python train.py --model="multi-label image tagger" --dataset="histories of elementary cellular automata, time running down" --train_examples=147500 --image_size=32 --crop_scale_min=1 --horizontal_flip=false --translate=0.12 --color_jitter=0.1 --arch="vit" --norm="layernorm" --norm_position="pre" --hidden_act="relu" --mlp_ratio=6 --head_dim=64 --fused_qkv=true --bias="all" --qk_norm=false --parallel_block=false --inner_norm=false --moe="top_k" --num_experts=16 --moe_every=2 --expert_mlp_ratio=1 --experts_per_token=2 --shared_expert=false --patch_size=[2, 2] --layers=8 --width=192 --positions="sincos" --pooling="mean" --num_labels=11 --residual_init="scaled_by_depth" --optimizer="muon" --muon_scale="match_rms_adamw" --learning_rate=0.0018 --momentum=0.9 --nesterov=true --orthogonalizer="newton_schulz_5" --adamw_lr_other_params=0.0025 --gradient_centralization=true --max_steps=39800 --batch_size=64 --epochs=17.3 --lr_schedule="cosine" --final_lr_fraction=0.05 --warmup_steps=1990 --weight_decay=0.06 --adamw_weight_decay_other_params=0.01
Rows from block 3 of a small multi-label image tagger, named by matrix and row number. Rows with one number within an expert belong to one neuron, the router's apart. Each number is 500 + 40 x the weight over its row's rms, rounded and kept within 0 to 999. All counts start at 0. Numbers have three digits each.
Before each expert's rows are labels from the 100 images, of 14976, where the router gives the expert most weight on average: "patch colour" is the nearest of a few named colours to the mean colour under the peak. Only what is clearly more common there than usual is listed. The data: histories of elementary cellular automata, time running down.
# router: router (model.blocks.3.mlp.router.weight, 16x192, trained with AdamW), inputs 0-63
# up: expert up (model.blocks.3.mlp.up, 16x192x192), inputs 0-63
# down: expert down (model.blocks.3.mlp.down, 16x192x192, transposed), outputs 0-63

# expert 14
patch colour: black
router.14:445498502500519528525527473412492442448528475470504456561547558540459483593569498471510511495494519524518517487479494511475535469508456534467515549520508501539466439421431458522501518557565497
up.2:567446498538532555536432457487511561530547549501443449514493496525520433523420478537478568550493504461495445521553409477551595441585503470534519515534490492480477484485397516487456557487568497
down.2:555568431460530555462547505550512565530499414478473509524512546450466524531556505517431483466512438534616570465500546496456518548406498583488475441407542559492431453472572531513511485528458476
up.3:496471469516473463441482515448543497512475523495494485521615438543476523498526562449508522549546459511538422478400520506482475447494478448453537550522523510481595542519504489487549520468491543
down.3:433449493452478512549512548545510472480478541544524471518450525558465499493459478504481467463504533465432443522533507528491520500500573447476513568480550507479509518508545508524500473465507501
up.4:509525476497392504528544511533508500554539511515486552450465492484493509455491505490527491449539422498526573558468456501519487569455511451458574474506526436480453533461554563468535488534508443
down.4:547505527481552462534519513484416489498477469449414498501509562446508522493593518481470584501530605531594412522522514437477495465516462534484496509485474468522494429386495493479508512480549492
up.5:495479438493514511526479523517449601525491504495467495546470490429530535491531535477549490462461473486476496534554494568538457434507558540503544463499491488542509480583483473455493505503467553
down.5:543546552465561529450437471473531515486529506463547602485495472469467557522496510538474456587488536490481508489523398485540539504446544523437470561472547491462525552501444514480537503512566464
up.6:531483478507481433465461505497496493540433534497523485504484498509419478450504489435500478495491495588491435527469490533529495442507563501546459487510490541521455512537461489436476428496529541
down.6:454453525541518525448523500606422527437535533508533467480546473493547510468454596457477489508591487471513532544415476476492553467560450489498547535519530492541506472505468497563526527534522530
up.7:459539521525481483495518597532509530596519469507443549453546523485523470434509435508549520448463457442474498501447483494520446528602472502435533526466471499514578536480502577466519513500539523
down.7:516542552524549522530500439493417464431451513488453546607506470492570490556479492473427567454492463462491486564488526511490610525497465520489499472510518519582495400550532566489472445576471438
up.8:490465467468563518495544471511522519492460557461550457525521442509575479535549552492540452484561452471444550555512545582567475537513532527509439499576494433527510519517565525491476470438503553
down.8:445481485511515486421470523533500536535503516425500530560499513486500547544480442513507503564524540548452457481533475477473555451528480469480479435462500519524456483426534556549492526527506480
up.9:526527469525425544555550535505458475449450498501508438538501477542509491501521454439536533530461494459499479544467494578568485527567544493497474586462479561518529476445516520381466527483528494
down.9:477537507537557423435580486426489501440492483491476526537428490495540516495457601470521520390492479508444516504518518511520525573503498443521510447553476458474448490510527538541523504545501538
up.10:522477562491479480506550477527517418568507535440529464483487466565534421496522511474568428515446531502438451436528497430565498525547531486463486578480503540538462467490518493457579488426502532
down.10:534420489514492530532580457486507453484509478529555557469570525460453557502486477515471509490514530517526478489469497571566462490489467412545477506498560556419555506434505536554566528449522530
up.11:476550451453465539484489479510498487516537405468467544446561481463459500528556498493428579522508456544495454465497486472499501455511451479512524495422564499498511503505553542511480494453449497
down.11:516470472550499537528494455464453519506513504426485505487430491488540470465491492584465401566561511465505619453479432468525468515480489524449502508516528533503454549492478494452509459441501470
up.12:453507506548559436466538511516434521473503467466511490545500459521416472537467500536482583523535544457642484527529447471527554564594474434476489522556569520526505442524537496489538497495491542
down.12:502510463424501534466549466504519531477476542436517543477508527465477514494532536446523509497466390528436424493534551443494482428536546488521532424481452538462442500493517494458483529534519537
up.13:458508481561498546478513427476536441549508462542495527581435555573594464477545492459522481493489509531566546439452540524477535451520523496466457477483534535521443508604477472538476433502464452
down.13:567497520432515470518512507497449510492531429534531535506502534489448553435493529534450464526483451491502476545489426462495449436529500538529547491463488506548537509391468590528530563497524551
up.14:566495549462459569600533515495517469475501511554494449548543504445489421537501547441448432434463453525456486471569417546527447462554512509475448443488541538526504568514515497498541507483487487
down.14:447470468523580503495516462448525482450528441544499492550553530565545478521488446482535525499511548513510411518445507431461575533475445490445484481571541557491573547436497469489466508525531569
up.15:509469496454516543548504531515491549508470506497591511492518434428459441491586476501469474514459588501473513500519570466522527516474460489469560456417388563457488550481546501473504507490571510
down.15:427460509451496478446483559597467510473526496555490501505470505493490514489517438496436491495535491540467501589506479565494572483555515458453487501582523470554531463521518523569562552485538485
up.16:505456492501515483487562468526468474581455470453504482553513571512551544474561452511475482468448421531490516474475430445542582490507501560468509467529509448537547485449546510494536489522450487
down.16:434532482490498504485429532517441532466478464526504509487548503486465475462519517491431490470502561547551477516525549528446415574448468531515544500506514526543522505505476499527505504488604527
up.17:481588518528437483520424475587498482540536474544546462524447462482451564511515516520423463442566495434488490502490472489538486529446481526524464544565601555524466544544513538501547518505458548
down.17:450541507524513541541531543466504511523505542425479545574487542436538507458537507543567501471470536517506409476504552520452489538524528497401514444485534529487599514484527499483510481515550530
up.18:465484515507416523506501437489535554449450497545511469436492442491486466560538526481503440483583535570511495528536526488468508462493439554460409551549510608527472513496479513475444485546465555
down.18:507489554458400589488410471479514454517514479485503465499512483484548494568429495473487466443537492555512525458456506503498517499527495522528468456503520622541487479454422510519547427513536522
up.19:402477500521499446532535524509508492465511475447456551487580461443449518481559483419524614574510448540479486571469521468527499516506496553520526528557527528525481593493485517583450553583454504
down.19:555517496568455417485518535500552551556423545444482507480470512459508493447479508541446463441467459493449471459560553500434512505538471486519522558465508550390553474518487482483539501505488452
up.20:466420555540465480496482576479453461437401501558472491461580461559484483551482540461456494510500592560451490501526556480513479551537578463535462528465458479495497563484503611443512587554498506
down.20:427603469518481453514496513503566518573508442482538464485510477492508459504419484529498520519513481499495533474517518546469548440466517591477546506523476492521470397543562504545523435461470468
up.21:454498507529481483554525523454470426493526473439490511508521447472517509513508559472466502499482527487559449477445555464480510490502436517470440429510572490475415448518524479511508468415482537
down.21:520545519480486415464478522547498573589503483545515512591549479457512508514551491534441459512551456487514534501521460572468425513496542485487487540548460480492510457571526421517468517543555478
up.22:568540498455489501513515461469532549520593499503538501517531502516461410547469451550540466469530489503510497490464489401452451438520493527507417495474466453435418516529496483567552542428447469
down.22:421511498536532405499506459561482510511529516572504511432530456489526554548549456499572552478487503527525503496490426553561474524445570466466568547487538525450428538524509506555435477450582506
up.23:538491408468471551495426521522525494495502422531506542563569444488492500453490506604479486503495433488453513460486512480464532489459495498398528467548529535463630479447543506521451532550522515
down.23:493531564509511465486538450440474591473519515466486473463464504488530433400489439455461436442539538587490495443522552509482470520509507541519506457503496475515509553487475517512546458524472517

# expert 8
patch colour: black
router.8:481547484551498477537525549444476542439523480579550472580485528524533502475495521466472451548503521500452518470514514516501567527481482519523473530501501475508505504445483462493488496486539478
up.2:473525561496505502587455500519468492473519473471519518515443446501531457538582497583501513545469455637438497511496457480468574530532480568493450553481555532443498468526474586500503453531529499
down.2:565444481492502522481528474468542460449541503573480488508513550518514513544494507481442520502537483465495467494473569482489461506450504526483439520423488447447554502550490480550460442487523471
up.3:637455514468421529425416548504475527444460539554517411448556460501542498496529520502534612515401439464485492476548547475537512480496469481482493495498591523469488543469454555501515561514465523
down.3:442474496571594461503476469499442532491474507442427477546423498504432469476441488514494477515543475556476526458509497511498553509499521467524562470516464477475490489469481547538602498422569469
up.4:577428479499541518512539460478470503538466501483539476513519533522454456559465452548463489430421446479516454438523500489505393502548491504517466495522480466510501516501461519475549414493492457
down.4:499546516484514504580433493586494509504495490477482480530427536464541457467581526485451526594419518489433495438486467521507514514526521488448433452545588525499511506438503535462461527469474438
up.5:538485531540544561459526452526554497524425464567473508485468486492481392524508473484478555517505458575488461454548494543489489409515453475420556506487446486496445456419533593522476523459570515
down.5:495472541445463516510430507536442490452545541503503559549522475481490451424495499547533457518403564471536481503463526525517556487452452477538482545567574515466548419513483503478558507425487461
up.6:519487498506412560532550441501520474470542524488485458509519546549563531509481516467521459557474498546510544552557417462512485561462493458502425580511541470517457456530497466523511470468474457
down.6:474462518518515543502527477497531540515534589512456500477497536540425493567460439483482455510556506468531463492493522500518479545525503522486446528525432487469461502464531456480456525472594571
up.7:466465449412550426542561559564401502460466530485447538477492530477530503436493487489545480491490557505469492589535507453507468519507466401485519502457546473455494464489508485485492516507508489
down.7:542538548534422513491528528482445591455523459572526484530510525497506460578512524502502511521540476416481471473617532449461496542507436490525529483458433424492521462476528473507513481457520533
up.8:499462518559471470449492582477465491473488520537478446466501448534494461511512531506538515552528535526521477477534383575488477454467499422482554453452485495486455458489520497527447522539493465
down.8:529447435509530451448400477505431495496495451496507533486557506394508453565467387484476542526522526487512443459615482535449483609457548484557469540556494514516525512508494503514512460557524518
up.9:476528450535461415473494568475481515537536520456482553520481516453499552473534441489572528465505455512557513562491498575460440514460496476498474516521494407502463511424441506406519483484474482
down.9:511431547438515475504557411543518499479459549532465429495503488554516526469476515512475386514517530480460530472523503492571470523475500502535500560500437460546489565527518538520502574479438480
up.10:428519409537510493452501443460439497480495483542428475466479563509521476471522480475587514520488477475529557536575514461501477524567521563492505478493547508584497519474552515484456504525462548
down.10:449465479478567517480485483557486454467461540491519527526508505483566508585476462485517458495449505553491493491416489516471584428576471503465497579523477530396501543464517486502511469562592504
up.11:467548520414545510505463454514481504500524530466396547526501515556487540495549517582590576490482481500433487476469486506501517516471529508540484517571480472533483520474461480520491604582546419
down.11:488511437440527563457501499490424528527528473438484525527498540487610546428551551420472477452487522530478531509488464495499488429477474542509526510515491495580473478499507486481559466428500458
up.12:457511504514547424412494524476457502483455538524571494442543573530490504561488461547531486440433472516490506431522515508484545438538419559449529463499461489501471512489533512515498494589512572
down.12:481449524467485532510472545534458518474451530496491547507447465505552511491557458540498494521448410595442524506452452513464519523480489493490523494468457591417455454574600497512531474524429475
up.13:490541481448551501540509554494541515474503501438516518462470515514523527483490509441491546471529465506561515547581482494453547479513452459455510482530574471449517438410475510533503519507543515
down.13:494490531448457498473512428488446473500506439528490505523521526483458514483439510472580499562547474466424479454467499505556528483430569553521505514513467478500492494539423483448441554508510469
up.14:501472509426487543446455544556540502472512478440382572489591485472480534543570496529516463536550523480503494456515442429469547473553478435465541540495503545559471519401476505461529517470482502
down.14:513579527555500544591464501450632477526555453531507471438466543559474422507441461502447517492471571484487462464506473492474530552510497519527517521495475471547617481504493506530498516476468505
up.15:545484530579505479530504443484514561539505513605525518451534511563505566559497467536494386528521495433486477470496457479494378470476541460510523500596524473521436503521570472471517514494528455
down.15:515562431549476437578448571551552519505488529563490544513495519487475547538426470504464451513462488469518484528475538499506500519546568545507531509520470437507474463512472464541514515526537545
up.16:523503557522484473451472459498553500494476549525456538438504542435513527445590504488500555452537460510487519506502520554501463537513475456481396509486453502530462509501498520452521509506515521
down.16:489450489520498548591507539387453494511501509465582504546524507526544499501487440532564478553467620497485484451488456456563520464517550524491565485472498473474529514508475512502527534505566492
up.17:456559471477552470578497515520539502547556507434494558484528515504434497527429549482521557500562535464473497434491512446462430533528435513507545514483467471509471592494523477555521517550513494
down.17:485481514494471517524423524491476499439526399504502581473531496438552518551572551430532495574558440507547479466525512480506460503577508486443533486466518520581526482496490517446469473493497495
up.18:493460522514537523532526482501475520477579466458531507534485515498523530518426565506572451492572440513557507482538538556418579562518511434482537516504491414456498535447477432516504444475495500
down.18:493558459548500511500435489487518560505435545543499522507499504516482488546579443539556523538552479452488430565474476492492505503471479601495479499464450497507560456527488494536427570502489490
up.19:536490530496592464490472489430501416538539565465481419500559486500534447530502501473547457423479549518482547475452478492486462519469454552469542525555446512503531462569405500499415515547513508
down.19:515496399515442494519479574573506542505443490485551539464507542493538515526510436469565484513481457468494474490555531479480512495551591480494439457543502586426500544460474503506511458479561473
up.20:493497497495512485456513525583486456452449516502460435480446538491535550510550525535427548482450495497432487470495541529510442460565589457624450503528520601429494474534473609509430501465510564
down.20:557501514463475460538448482533447511527513573497531481525469481545501504469506507487531467560490513433545535539536510427504536477495475486444526526509496419517477473406534509536496440421502472
up.21:544508482481489514504480498411528578438518467512523530397436483508524505509451566469457531536506574503519431470493471466518521459533558427502473451518514481492490555514559480514552510504514523
down.21:525534510491573467494546452489519486515539517573446527537492562558473459458498529509477492439452522563489572572532517484574456478469463492523503538460521568521480467492522496558530450477434483
up.22:522412504539446503484508478522531485534509563459505459448477446510556520481562523448584461533510482514461445481469527506417543490520491503552473473465527479568501530524496495458463396462453559
down.22:473517470486592463501402528632519432477503561482495505511536518471405452455439497535451487496468567483526491523531534498424460516516552481488505481529560510529510488533494471460533470466516448
up.23:475591542534519457549500478475495494472525433462436565480456479498478512460519513470462546522493514517492463477513514475495500522519470521531445482513525499477462453519570482480452428497531521
down.23:518502489497506450493470525568522510567439454542493458454457553475461477547502456502516476508520464514505495455469534398524436514509503512506503467473504523480520463548533516488551566454414476

# expert 15
patch colour: white
router.15:468553470508566447488421413548509457553465473506433563586435470466560564470506471457573510502464534462479443450505500515443511543471563479529509428490558468496525523501553492540541516440527495
up.2:515511450453545538486590380477505459499568476472475541521458504518486431435511580519506522499456541533495515455556483508529485487532462461521492445484487537484515418443554558550491558445508481
down.2:451504475457534440534522563491444492481480504492474584479485520481577511485476404519544502493567429458438479537535533514539541568589602556496459504510479491532532471498404413461554501492544509
up.3:484543587477578537553589478490547519493451568510526459594492521504497551522504488471516557510447536440493475515510470403466574479491480418500456465498551475433452508453519505489463528510490492
down.3:481591454540468438485506512461484488569626478444512565490527482428531457529534549479503519624483451487423500503514477467458493470571470500486433476493479480574468491520504494480456507499538505
up.4:460461534541463476535427497481531505519512523452534504527606481518483475550449453564480492525526518472479461508407491486475566530537449520529485489460543530515499449500495442531552511405562465
down.4:535517463527480501532582455510489423535503484563539506540455528502433528503517538438475501457406469523503451491581492461457449495477509517446493498455466499505431549428459515454434466528475499
up.5:517498477546504565505518426506457587536511478424456531500424494491549477489518493431527522507503466480579538503530571500511517551504451544494583467552509431471457465478452461547482478483508514
down.5:513500557596510516493555568502576466533526505509512543499518555506546414467529465493492434485505476523464464451502561519521459515516529503546475504430483476475465516526566501485540454588444490
up.6:501449517552486502526518423421522501536557511516488453502562478480430509557526519504511452485535526485493488522454479497413616482554506524551525485496535507540527533492483495474491522506502479
down.6:442536438531497479524431502511522462487516512515546500460472544539547499487504527483424555465489517455495534556510497489528509509456584488492438504537509431581461478524450448565548544429512475
up.7:522482549525448491459544563479520449452563516520501485435489491539516457512421553553436541502560506557406483509556512508532530542532499550481533512473469491481490466546518540425505502504544459
down.7:447499491516457465526504462504429531464439535539469520495493548476571458492512481479506496573526510500494522512512553513451462509538465483561495489505419538585574533455473503470486457503451532
up.8:539495495481461574518504536494516434399588536472504551510458505566564609505503493461483505503491541456501501566491485463483454541531559474498571579428468492464469454499478434444454515490542445
down.8:445483542535447453511460505513527520542505454476514502516493390539424427441544519517479524436586435534552458395523550488463540552515497501518494482483512563526448518532474516511478381465494485
up.9:493549553543559523474493492609569566546580472482529475521518499557525516499563465518485433480484502454522515456480549515487553437507454535489474537542485499503520476528477535436582520514519472
down.9:520527532513479574482439533485429550484464561473493512455521518418543512482531518536430496475473452480484514565515528465530463511510488468464542514471476446561424508539598494523459472612471474
up.10:480488500524512559476536537500446510485463482510501464541503458560568596497478563512470521456491499464568524561502403500590528449448461502447510497479469514446419478613535428536479531501480442
down.10:498507507458486485538455487407499527552521479526461519503490399487529507545569471494577471518461494488471592425461583550484528527523547468504481461437593590535521572538505543466472556508497447
up.11:568574504450513507485502553535490537528516500506475580509452498538517537505544543544496573507484550481519557477499459509530577472481539450556474553509563491479480497509554508506473467492484531
down.11:446534494537470490451516529475450514479495518503435490510502537538552431541505533552511638467535467526487427472487520526520530477466457520497473468455538502521482461518491543485549549554500476
up.12:516519587534525407479548539553483487555512487503470487526518537506494448507494498485537481491483548510538506496539556573538483535405485446487470534444457408463512492499518523490526413544532548
down.12:508510579545472391488408486490453552458470467492471483468497469539557530552516437469535519555484405575475503526504502486497520477457464523483559408494513520491490479469544529491514528536469477
up.13:489541488535520544564546536488504505425535497484522551510512485469474492485486440562497485562439541401496519509472474452432499525485553430508506438532469463606495453521414481563514508455503582
down.13:428375476431520529464453458501482543509461456452496536499480556468518468408471533501492526543545436498425487561544531522513455494472465563466474498548455594557499461524553547535486499488533509
up.14:517453549519514586470514495446548489450514581496540474432600479480508484578492543523480496548516488480537463482558451497551565555472458478498472511479484445547497476556451472486458575521452537
down.14:480509442467516448514513525494559450498463424516529527596431416458483512481470437507500446552509564488486498487441512506465440529485516480436510555480521427467538527445463500538559460476553454
up.15:475469536431463545505483435515467511459476495458495464540538521463520463508472510409530482483559490447544473492501557494525498515536420549487518525492477459533591488574497452455491448514514478
down.15:479524484432532459493479472479479480535528519530547458489516517382467466496519441491524481425465482517521548491509490528532521593492453468532517475491544529455553535566493478535504487475487568
up.16:529534523464588488432498455496437481541482454543474469491533494506517495509515438513541528470521499420448504585543481497495515512576464570428529499491515515455444502528491437476531508470471430
down.16:568505462506515425616499461544491479521500518509555543459490550486475474538438456529529505525477499464489499452512554465532538529447531506528538453471531471453438512434529469545443501439492527
up.17:494457540481537494508532467538490501412484516438518535543527493585493459579512521506476497522422554541500429497451494511485446540521510455563494462545518475465510500534482473590508501456514441
down.17:484521519559467477441440513500489566521455539499524401452536502502506454491502493434529497514605532498494484488515586474496576516534563512432440453392482616487517470537469495483454433554502495
up.18:571499549558528463491511453467569467463487480480487589472531477558433488533478528554482531457421490485554425496480489404472560484479499525497524510499524531515497535488595483529459433440510497
down.18:439466548498513531490455520500440572465461430502544498547508503518490472444469497568474529561538454483552457493526514478426576539549496521504455465557617488487443516463444456475477545438507514
up.19:456472497491502395510507495469509475459454425537502532505469474484426495565447427438454508542507559469462486488466503451471515449457500515464539509520525467440468455451443510540477523542519500
down.19:476511566511522487468497534507506508533493624589535463516466526469532531486534566499520542470463585511506430512475478460531541446463537481535463516510426522489494497490470527512538511496527484
up.20:559513513476549506487485476511500490512497531516513543493538508463517514577510458487470476553521526475575470503562519530485483496473575504402483459490511493501460478536507492521562595496515454
down.20:493425556479534485455537503540501477501551465416453590527490531536521537499475422428584486432436450469541509459418525496477586531487494517469581560468505496532461475482542432491497439460458500
up.21:548548561480495499549462496548423479492471478509514571469506577456551517422522435461412539509534524459528499515488545541477503516483546468515562479473530513482522546533435502523493466448495489
down.21:471486511478518476494498482507444492495531573465540573478488495493485495399448487535460512491474412578531515538518501525502497504520485464476430540502547510531419486475593496539518484527563421
up.22:442430458518460450440470500488516471520457467567448465533539498500482507535475457557448506507544544414491472481490515480455596507561470515511503445525427486557552451486458447529512524565598451
down.22:551512478479586567456584537472522503485533516457514496433585486487503530518525512458501533462544453539457531507511563471519468450524416478507501507487509528518493475517526489455472546446452526
up.23:527493426524556475565495540508598535500451478529461495523508579523454485523563473517480448477493587560500473502461462547499508464513512567491460546414482512518436459506452515484545459489462497
down.23:502543493525575479504503518496495467489425503546488524467535579480567516451544540573473520510434475475508492511522445486559496484505489476498534479425490492520489552508548561534476535504521460

# expert 10
patch colour: white
router.10:523545483561529493460449427459475544515510492477440472547455458515554557427440526472558552490449478522463514449511532518527548528523576557463536451597467504496542561529513475519506482485577502
up.2:486484445529474502536451528506511523507536515532485550525515541450511499499557505468527484504524420479415472449468551544540514519529511435446481452585487570505492489571523502498524524522479492
down.2:515479496471505566449500549499530506544510416516452571486533445530455480477455526461527569511456469506521508503565471429465435463448446566503448523423563508522516497504466498465493545441531507
up.3:521533463433537451533464500449493456501467465469481462552511521470596467511527506448468531458515534550458482472543473534533488501455527486473543392518526542518475482480538554554402515428548487
down.3:526507590549442520482437442502537490551476500471524531514475538532498480473557490569459476535504501467556466516541476504487454520473477441540540492561501556538478484501480514530496469461554498
up.4:501521444513553571517541503567516483500527543566539397520506406533432478470480485491516473482473473545459442476537491550451533452475519507585411459508470454508477462477502549453564507523490534
down.4:450529517487559493502427579541523557504513495463443554469478557497509518426533527505529488445531500467497509481461497440500543446409518538482536480446532506501453512551406481476463521498545495
up.5:505567489536490518455528520453476453603494468504498517469437498509600535586445464479462520522463559506483540464440558563485427491513472469423488502442575487475491475548507482564537511504487513
down.5:456519539482519495507515493533522549556501440444492470529524509448490494428555494594462510605441427476510508550456467473504534525421489513502492484597477517494518526508500489470578502494439462
up.6:484585505501481575514510485467519401432490519507565461477451585476529505513517512557551478537471478517544524549481531541493458529491476521509473471549406464442499478443485443516586429462522497
down.6:481559525542442446569425527480560480506488469576513547496539434478500562519486593506553413449523491484437476516542522455488495468504470571519552495509496453480500484468589503531545460578553495
up.7:513568503557552497492461510558444485543473522471570465466485460476508528527505542515436537556539539463491578536464474499545500484495519491588462512431513571441524492488525521522483500470577494
down.7:523549489432562542516527460520560530436517478525524537455474527566513522483474496456545440515483477545472488545550528521534512582539461552511507470519532479530491513537456436488417521468443521
up.8:497522454488487484492382575531433487519413509488439475482579517515484514550452509528509481517414493535492514525445511529483538526583461450506508555490553501519529514453515458498503546445440481
down.8:492587525505470524481578456466464505517445550477517514485564501453565428541507483475542508497477457549539488540549453486493478442527395526560524523501443558482511518442474584509500470511552436
up.9:492417496499491528524542533532510459505483460540501548509450426475473461484515479505557532447529520510484514493404492492486518545483521534509573504549519396518434492442481539536470540487577520
down.9:516470574553536527526478499515460495460488412543476504464488452491506460506507366531446484462585518409488480516451499541437459473538483436469458508496492469540497517484474458559438558501503495
up.10:500560541461509469563477478504534489589488480503560534573467501595453427470434481472484441540503466496523463524469516470510541529549509488487436460491557533481497551496441488526478529473510451
down.10:517545498499490574485466470474464552520495497493543505446546462432537634456449468487493485466458472501530512515532498522534515492487473481476498512490553560483500511495500510600502551468503463
up.11:510530553533465442442481519454519519453508546532469548490555547469456524573521486474472433495541480530565512492528533460535460559471535522513497505460501513531549489481445576447404467522457476
down.11:519445549598546515457505499412468481524463578601457491506536479513509548440473518508467531512484506463490497484457539474448527509513478436467484441476507424465511485515524505432513406515532439
up.12:606511469541438469542471530568485545460417463521552529509452473467472524471512553455471599456514469523539504507446510513492562484436510483482535474452470485390504471489515444439497480468515500
down.12:443442535489525482472455487421471535433540500444512488549458485538483403507451466584511475527585542500499493431550573560532500525495506526494533478522531494548537484505475496512499504525524542
up.13:501510436509521557461479537463497493455485483581434486479507462567468528508467489548515456526458524459453535522481511417484504502538444523466531574477501467496518452514506414478484534518580484
down.13:460460486491487517490573528449423577467451503497539505463493485509555472450518564453489451471557530464524540469489485512462488525508469538476542477499490426574465504476418463511504481519436501
up.14:493528475496497493468473486493473531530551493498482487495519521501499486491546527467490397510591544588481491485483447519521499487472588497507459509499484528443518448512457483586404465451475485
down.14:458442517440477470522496502520533488531533476507516479458463519498478533562438508488501501409517435513507495463477438578469385571403442465473472576470450457530505417518548531467486489501501541
up.15:498487494476493477516526521584509560537419530480467471470541537458437446538421548450541542472478574420491516575479552520460524503435442487444532519473501451488468525493528464521574485548557567
down.15:531490581475456530516424535472508500466499506451473508477444535528582487483515471516499469496524441557444448536572486474536499503499514564430508499537447522483532548516566471504500516463487474
up.16:509493459508516432499525501456506454525482472471477494419552462508477463501478529391465617527550512492504439519481463554471456514526457576473491494527499495505547507490540437448504519535598463
down.16:480466521456457507427435481438465496486586490434493498552498518499484499506479486589584473532454457470495555514554531514521455443529521523496470514499543538494536525449467516499557452484580606
up.17:505523466499454442595534507518466496541461518530525539520480504501415521498485511507457473513450509500429516454449477500524523586586460524481482474448547508539542500499455503476510566402517454
down.17:529502494534487430523506536478567473528515455491483523529466487431512522483520583484505523499490513495491534570517441472453622479515533453616428485469465523495533497569425488469523525569486523
up.18:585568499468499547557488472492482569478485549503479510539511522537540526518522535478493509546510484514489497516490416467531545495472502538448527531505410486472529507553454437482501506552449565
down.18:496478487490528481513543537482486469494470524540430488426466503483452517455440384566538457487546548461452510468513540515497485585528442483574485456504473463490509474490519449485466473413476449
up.19:490531447556602550555541503483513521515459543488455511499508509471463516448463514520488466492438456519517472502544576521474497474453416485536548541529561530464529452520567454529505458503514550
down.19:478480501518466464465505507503401496452508531570532487473552503472501470532564506493546503483522520530523503512491513490526457490451491557552456484481417461487451487497492503508522532510489467
up.20:416552552486466473473503493480475557481480509517501497505599584525522506579447443497484482439457507533493464566502544471527484423498510558551489542448422416485554500498472480506537481543461529
down.20:510483470487591436497550510511517547513462506515531548506511451479527522534466465460543471565527491542473526471446494511424519570523559533426509447480468517563440476511540514564441491523514480
up.21:493418506517509568516507546521486507517514445476497581462543505466520589425531504457439544514564513495510482513475543479508475485490523466447536576495521461476440518445460536467475525529477491
down.21:499523479509485482505519463562485489471451496426469465492466462517508509481502473500518470556541486500446515434434529453511522537553462498507530520500493461560565509432464495558540458438551471
up.22:500479488487432575531489460438487499461525543560553513465545504518566529495544553480523547546456503520467439516480390503543489543482543426442604510483529562529529453499497509482548459480482487
down.22:482528449491532496500534425506540443542532474482482482514508471514473475473542471511470425516505509450492428437496512512483501483555464450551460462444436522444479473579459539511457623489553419
up.23:500553512528532518515409522466546505468514483489561505482567565548442604498497464505485441459520473440496463470531512439509584451498493563483494488524459468542520480506440440532509491472395548
down.23:554479475484468453514521516476493439505469578527537489524458555506524468512596500533453492548489548455521580433455489536490484494563470413455499475481512512463449464526590505546508434519480426